Weights of a small image captioner: encoder patch size [4, 4], batches of 384.
Rows from block 8 of the image encoder of a small image captioner, named by matrix and row number. Rows with one number belong to one neuron. Each number is 500 + 40 x the weight over its row's rms, rounded and kept within 0 to 999. All counts start at 0. Numbers have three digits each.
After each neuron's rows are labels from the 100 images, of 14848, where the neuron reaches its highest value: "patch colour" is the nearest of a few named colours to the mean colour under the peak; "peak at" is the part of the image that holds the peak. Only what is clearly more common there than usual is listed. The data: drawn small creatures on textured ground. In brackets: how many of the 100, against the usual share in percent.
# fc1: MLP up (encoder.blocks.8.mlp.fc1.weight, 512x256), inputs 0-127
# fc2: MLP down (encoder.blocks.8.mlp.fc2.weight, 256x512, transposed), outputs 0-127

fc1.101:550532470468534514489501521488553495511481482558534534502573469510484472503583480507495545443496479487501473439517510531552488467483448460503450461482480467551492460501537524438496411552545470513511456499488513510484492551516519534545529477481547448511551448485463445462517515554551539515505451507448480452493463505481534434502504499542518487566502556506555482570567444403528582475455
fc2.101:472492584520468558440558493475455451493483565546479433400474514512487494489486496490525479544439449472509482486507493459492496457516513523449505496502533513537483499454442542469463597503538502499512512492452496571425436512493481520495515466575521453461542563538458588531560467541503485497519563491472522586489491510460418498418489450503539508488443489536479580492551540564453519432527
patch colour: pink (39 vs 16.3); white (26 vs 8.2)
peak at: top left (28 vs 6.2)

fc1.338:510479478456473525476500493507485564443544469494524480497514402568461493486494485504536528549470570496439498524566498541538547542554526492568510610469510487467511511442499475422504520567591526454469529502446445503494494456457577526467507515542473563494472517527506525541487490519490558511544542503467521472585490475467511509511502472503529378511450510458494508479566551514524531548539
fc2.338:536481490479490521606549496475488469559411418516502507512519532473518580487509555474466467385506444536462488544531567487475465504477465466484441496576540496499463498546437481491515478468513488414534531532498463530481507426457532485487496504507484508442574463523494442498497440465477513502453481434462527492511594498399473553505495479530532494517478487500557543561528453493510423504507
patch colour: pink (38 vs 16.3); white (27 vs 8.2)
peak at: bottom centre (31 vs 12.5)

fc1.14:552569445463417481479504514553507475573478446535501549460494443492463492480566567469551598525520580509475524527500559519471570504507433436483443523575528481569551477541513491472498497579524571526444494537482507551545487491526478552485506479548518478595525481478539439533538562506484478520561466528493501451461541480479516452510515506516445481565413505496497512497548459551513498520513
fc2.14:535451516498532467508520479462516527554420406511518537526571526540489384493434506535436532493545457465498459494540444575490465473527552532528508506434456549527555568549459558563470548506487545475561523431520528417553519567523516513476505382542482494472466508464480498469465460477441516547537495467408482548533553560466458472465483545497488553515524483506473417507515489530452506433487
patch colour: pink (37 vs 16.3)
peak at: middle left (34 vs 12.5)

fc1.172:482547560445550433476522503448522497564539509481564515526527522501433452468585478517463480532530458487422487455577483552557494567453536496561540518534554488467561534516574446527498489555457468504512489563535498407469567496505482477557466464514562482474490463428509520487509471512464500506495480468489457483519542494574443455426501523422490502495420465446531557508522444490564530481543
fc2.172:515429479569458522427435458477480463505493559474549524453549482473577513461535480484499510492522577538529492502506465520494561498510596491499499494451536531510486440415457502479512520432523568484421539507517527538585521467459505505487508576410529508518473410511516533497567461475537475535564523501530566476408477473492534577491478512548594480550483470513483408467540471530448514483467
patch colour: pink (46 vs 16.3)
peak at: top left (25 vs 6.2)

fc1.485:597496456554465538447525552503440424521504453564529472505567484400483454511495533464554492461446459554491475515501449458460502530517492483494515530401519475535537441581527436484484502452508466468481579570481453535542484513491424473501493530473494510467488435497492410479600548465462485482571551545504513503466492513493469496486519423442514435564500444484500488473494454525480490437535
fc2.485:437484496582564575603484460498460543592436518553559533534556450591499563457520454438528525534496464475464544543528550505435497446446482448454526507522502508497530495457523509495490504515506501509486529507529419514462514504484545522477509528512509500582533517491479570485475517512542523486492468492524514467554524476519453541518545555526506533497509522584565553536492522538467456535577
patch colour: black (53 vs 13.8)
peak at: centre (83 vs 25)

fc1.406:502548530452456576453585547453519429475530571475464540510516497535560511499523542523463483507485527566431513491502505540499577448512504507474485472520468447511562394548452492507427532440464661458540560475524517463491539493544520434472532542458499513533510502508483474480539505497556535497488502516520567497502537529537506474555515532438438496534524492464527471470485490541482478523466
fc2.406:498499458482529492507461552556464502538542518532471503540528497518489572474450479495552590453534546543457487476527409467477419498506510535471443479515519527476472533545525507552563481478553533534499458532509447571481542507498499480552480560560414513550467489523512486514481535488473486485499468512516490471488494490480520514495429531504518474583556525563542459480450503528505545502526
patch colour: black (45 vs 13.8)
peak at: top left (33 vs 6.2)

fc1.450:519489475489503539512586509542459477535550488525509452532454475512514487502521495487461447504508511525528463504406494426505493484448443584585462504492493470493481507542586532513472498520544489436485431452536488513452534498505474532513550461454537567514469441444521540525529482481489415521452505465504474459472443552467548471482504460436516417520501432435497469567473506499487488459524
fc2.450:465499474567459443551522487544545501490521432450445460517484528489420547458504473537542562528484454510527432559535420578541513556486537497464518429528433479535475558536477487537504501516513483511535539517585505447431512539413520466543460551507476492540518489542464517467531509524507500549560511532478438471458439476478495471555564521458480482472600493473385433554494481556569433502482
patch colour: black (41 vs 13.8)
peak at: middle left (37 vs 12.5)

fc1.378:497524451528473487489529513479530446520527497471481501486436457467519501466531533549450543528489521516474474474442480472466594509498486545427434486442496468470539487511536531501488492519495479490477472439572499452478508529523464491473534515442508508412491513466531523490560528447519498543588497513484462476524513411544478479502565527564486512452473461484512548459416531482507482422578
fc2.378:518472555524490519528574548512476587444461533495508604504472487516482517478485477516567474534553559467538509474508501470476483462484510489506462449518484413497493424556514519494478483509517503504484482498435486456523484485463468530596521521490454478473550502460513529521501488485515510491463447524562517506449538501500470546534452495483473495590554468595444453486461566534494456480428
patch colour: grey (55 vs 27.4)
peak at: centre (63 vs 25)

fc1.41:510467514468401479602493495414540444467536546522576430536481498505503408418510531467512505487507536533445438499417574477464503508519526480504518535514551516426489540415503512507507495458491500457487517505536502522448480460586446479515550507459504474497572512533487479453478458514457506468588524529488466557556501512554507459519496472502475473494529524519502436446468544454541500466493
fc2.41:461498424515453489525490509492529583546573549434457479520539489502403499567495548442510561500507517491526496526567499560517410538450520493541523480549528538567503491602446499501458540481505517508527428502515508510442427371550512529493528461522524467543498463462462478492523529479541475425516504499502515467455525480504506484507452505524457466526431460542476543465557560583522487530482
patch colour: pink (39 vs 16.3)
peak at: top right (26 vs 6.2)

fc1.477:531491519482452508480464467444510565581535472492478535574455464459476527513535547518468549497568453531504494525520508519480493519492565490523530489577471514592521551484438494488496512553433512439525521523498525560514449552498562511427547426544443496528481445481508480545439508547491552569514465589565583521499509481487563480523539490560420462520444425480507478507502577600521456469535
fc2.477:487469464496508494525525528523463469445529481441478500473597606487542506568484447567504457519518489482479507519561499495478481495545484493534545456472474486511515433497541551514525508477581511575416462527487549458440501469512484471519515511481566451513465508515581532481460473548514552531507497505509516463509466500517484487496555504458508494517576495526487510489527509565561507404500
patch colour: grey (86 vs 27.4)
peak at: middle right (38 vs 12.5)

fc1.424:441542541498498523567545489447472496633457546471559506409491455470516489540446527531523490467457506450509451456534526493483440467477534487408427529589498524475420546427596493467559449534515468546497436480478516440455536528513462467486464419497515462484459540497515516506501484572472496546458467473529555483454517510537439579594528492492538498533462549496533523498455471532561496429572
fc2.424:543480554524471470534461564455501536489493501485510477539532537485551537480449556577500531532531542478522520462430519480514461518479511405544496451493544472459542498490566558511493431451429523483514492461560529466529527384535553498531503476489520445549499486482541509567488469474531458533569554493572558505543487537527442477441502515571470526525431583481447451431541493532478522455485
patch colour: white (39 vs 8.2); pink (35 vs 16.3)
peak at: top right (25 vs 6.2)

fc1.108:439520473500521551480534505514565516459487535501440554594496479418520409490502457553559476452413509550540505579557483482475534530507488490567541543495502546555513427449467554503535446481506552476457491521491489474497586471546478487538483482506458544456502514492494476485519550466500544465460486436510454543478489490480504517534491516493506532538450444460553449479427519529553511537600
fc2.108:533456527450522474526519530480455509470527480485538540478538436557530573529507616502476474483479451559517546438438493501532466463505506476480470425504571459571521547435481488491405496482524541530482557525437491426454441558485522554501447484476571531526580460558568570509520475479557487562412530473444426508473518446493463517465537552545502512450509525461429549451484397533462491488498
patch colour: blue (25 vs 0.6)
peak at: centre (94 vs 25)

fc1.89:558497426454545493560464518530525483542495537415499563535474513570543500497421468568454536523601482491489506502555489470485432462465489498484524498495498503472521471453543548511501484440451557463450482485524463516440566484560439512534493522469564510487454534492541515498550459530461593516525523496512476492506554567499416516522489495482495493449447536529530508418467522553501547538490
fc2.89:468486479552508495485549501486442541440503521442443497522484551591522464480481489470498385494459498403567500500469534432558486494561497507465526508458543497530504530551563520528571550562526516518454545524445440472417451509496520532551535479533526539489540535508483496507498457524490527423513547490497467577419519537476529480458388449479568517503507482526502464447552543554468551524577
patch colour: black (58 vs 13.8)
peak at: top left (36 vs 6.2); top right (26 vs 6.2)

fc1.379:472443524465558451538463530436485456494510520545563534451580535468538476505498458519457543548463464579526464502500433556492523546519501458521587578482518466490519489502440476544516448452427524437462513482457519443509559466490528401529565487446527475446398484536484507489521524506532370533559535536478553452518499554507521499464470497501465542517511513568487498594494539481542500536523
fc2.379:465525400534529546429485377489499434555529461453513576494448486512423537488474520467534496543574509450472530471527529508520483507479548485520546482483492529464456449453504509542546479483508501511512448442549487523559468547455529547515427492540453570459458497528516538504455524451505483502399514463467480524460556526437409577470501537462577574529521506540498482422541494504496495406514
patch colour: white (40 vs 8.2); pink (40 vs 16.3)
peak at: bottom right (33 vs 6.2); top right (26 vs 6.2)

fc1.301:475466507483538509417487559509548570458465483510548533531465499545575560429577486487485554489552497514431501528524581525527492498491450528502513478486481484514522519479541551568540550448498474456478509550538495424578535480491507527547489474450554522517362505543507449497542445542462506468524501442540416442541490561494433480417560569489489502484497490493500501416508476478540481462508
fc2.301:486560547529464495464476464581544506568464525444469565450522505481509514521515506500452452531501461560593513543567487512512426440515514478479548521560562522532506524484539512412523538511476568478495517492518479606514513466488505493459510475500449515501519507530421528491566450510442451513528501532486481549492505498552520480545467427468517537514508525517572546594485561563508472493502
patch colour: black (55 vs 13.8)
peak at: bottom left (32 vs 6.2); top left (27 vs 6.2)

fc1.337:496558502539485511565477501541411641515491477518449472430520503507501510431493475463462514558554440544539525472430492480469474629487410499443448574458568476461582459478440431484474534466509529507533615505500525429520556500443475580599545588469498485463501543521527481439517427475498425498501484500499523475476554525491477465466490492574448570545543529444528499503477559436458563479462
fc2.337:476490525519488531510525467464437535508503482521450550523539437549465454476501486493493481468476483508571558456562518547485474475438531550516516533450452594507462468494553445484546509515491524431450513509543437515482460518533436457533458453517443512487495485519479510545539579531561624500520456579463494517577567542477452521506508516519532559504494435486478518473543581526466471579465
patch colour: black (43 vs 13.8)
peak at: centre (93 vs 25)

fc1.259:578459594493456437577424550482481436503528477507442514564478459544443478483537509480580417527511395528380488439485484481452546493570514497603509474456556513483468483491534582521491498514482513417565514495465537559486512440507479516483542506487470450459517459462497552490424507589496574493482534540430437507486518473512490486529512542554485537450472479470524458522461479480483489506470
fc2.259:534537531493439511448487539436436466542543569511500492549441503527466566438529491489490584469555537504504498568477487485472479481515442535542465513478527513499534503529460476455420534497423497549489473481525487450478506461443477627533506497453556479517444529571549548508541536566463495500495493546450454461457476463480442497509450539488430510549527513557467534493489532497521502564436
patch colour: grey (69 vs 27.4)
peak at: middle right (32 vs 12.5)

fc1.168:533506493516565508475551512482515519486511529487498502467547499538566467490487467530461516456564524491513510420494459435456446490510495527501522537522456472489428504527515521468480487411484522475503524487475441451473514427530566487498505490480535526481449465501550482420518512481560581516508495520592541427522487456496502533494532436499450414511464525475536455531501560412497506537512
fc2.168:506551518416481466455514552506523597478491465490476507444411499526576563451542485541493465534492556523518527448463498505520537530562457461518566478519515523561483532515500395510493465443499515495492536521535536495504541512546477489551452545515467505557464534513475442508425452540505516444511522457434509409550480507562451500454471503500487450440560483452431519500487500496516524522470
patch colour: black (39 vs 13.8)
peak at: top left (33 vs 6.2)

fc1.62:511473510553473489401484403493470505534500495468499517504515565493559543487502467510529522544523473575514436475500505524538512470438525493506528463427477481473458505500521587542516524481553509501426455550540515561529539439497503506541509608440514439555459521460434484535444460546568567533413603566477474526493542453440486472439529530471569530489438475488540474535449524499507429537488
fc2.62:503441469453581515505456603466536516523483465484437504424497466538538492472434588500436457489468502448533458567402484477512481489490501529521488495524533403458471501500493504467509520457505446513494425451522460532482556540489549511492558471508553467594425535537515513504456504492553517482398406461474524514508480514465529534494434534427514509420461444487533487484557489492535498454436
patch colour: grey (83 vs 27.4)
peak at: bottom centre (39 vs 12.5)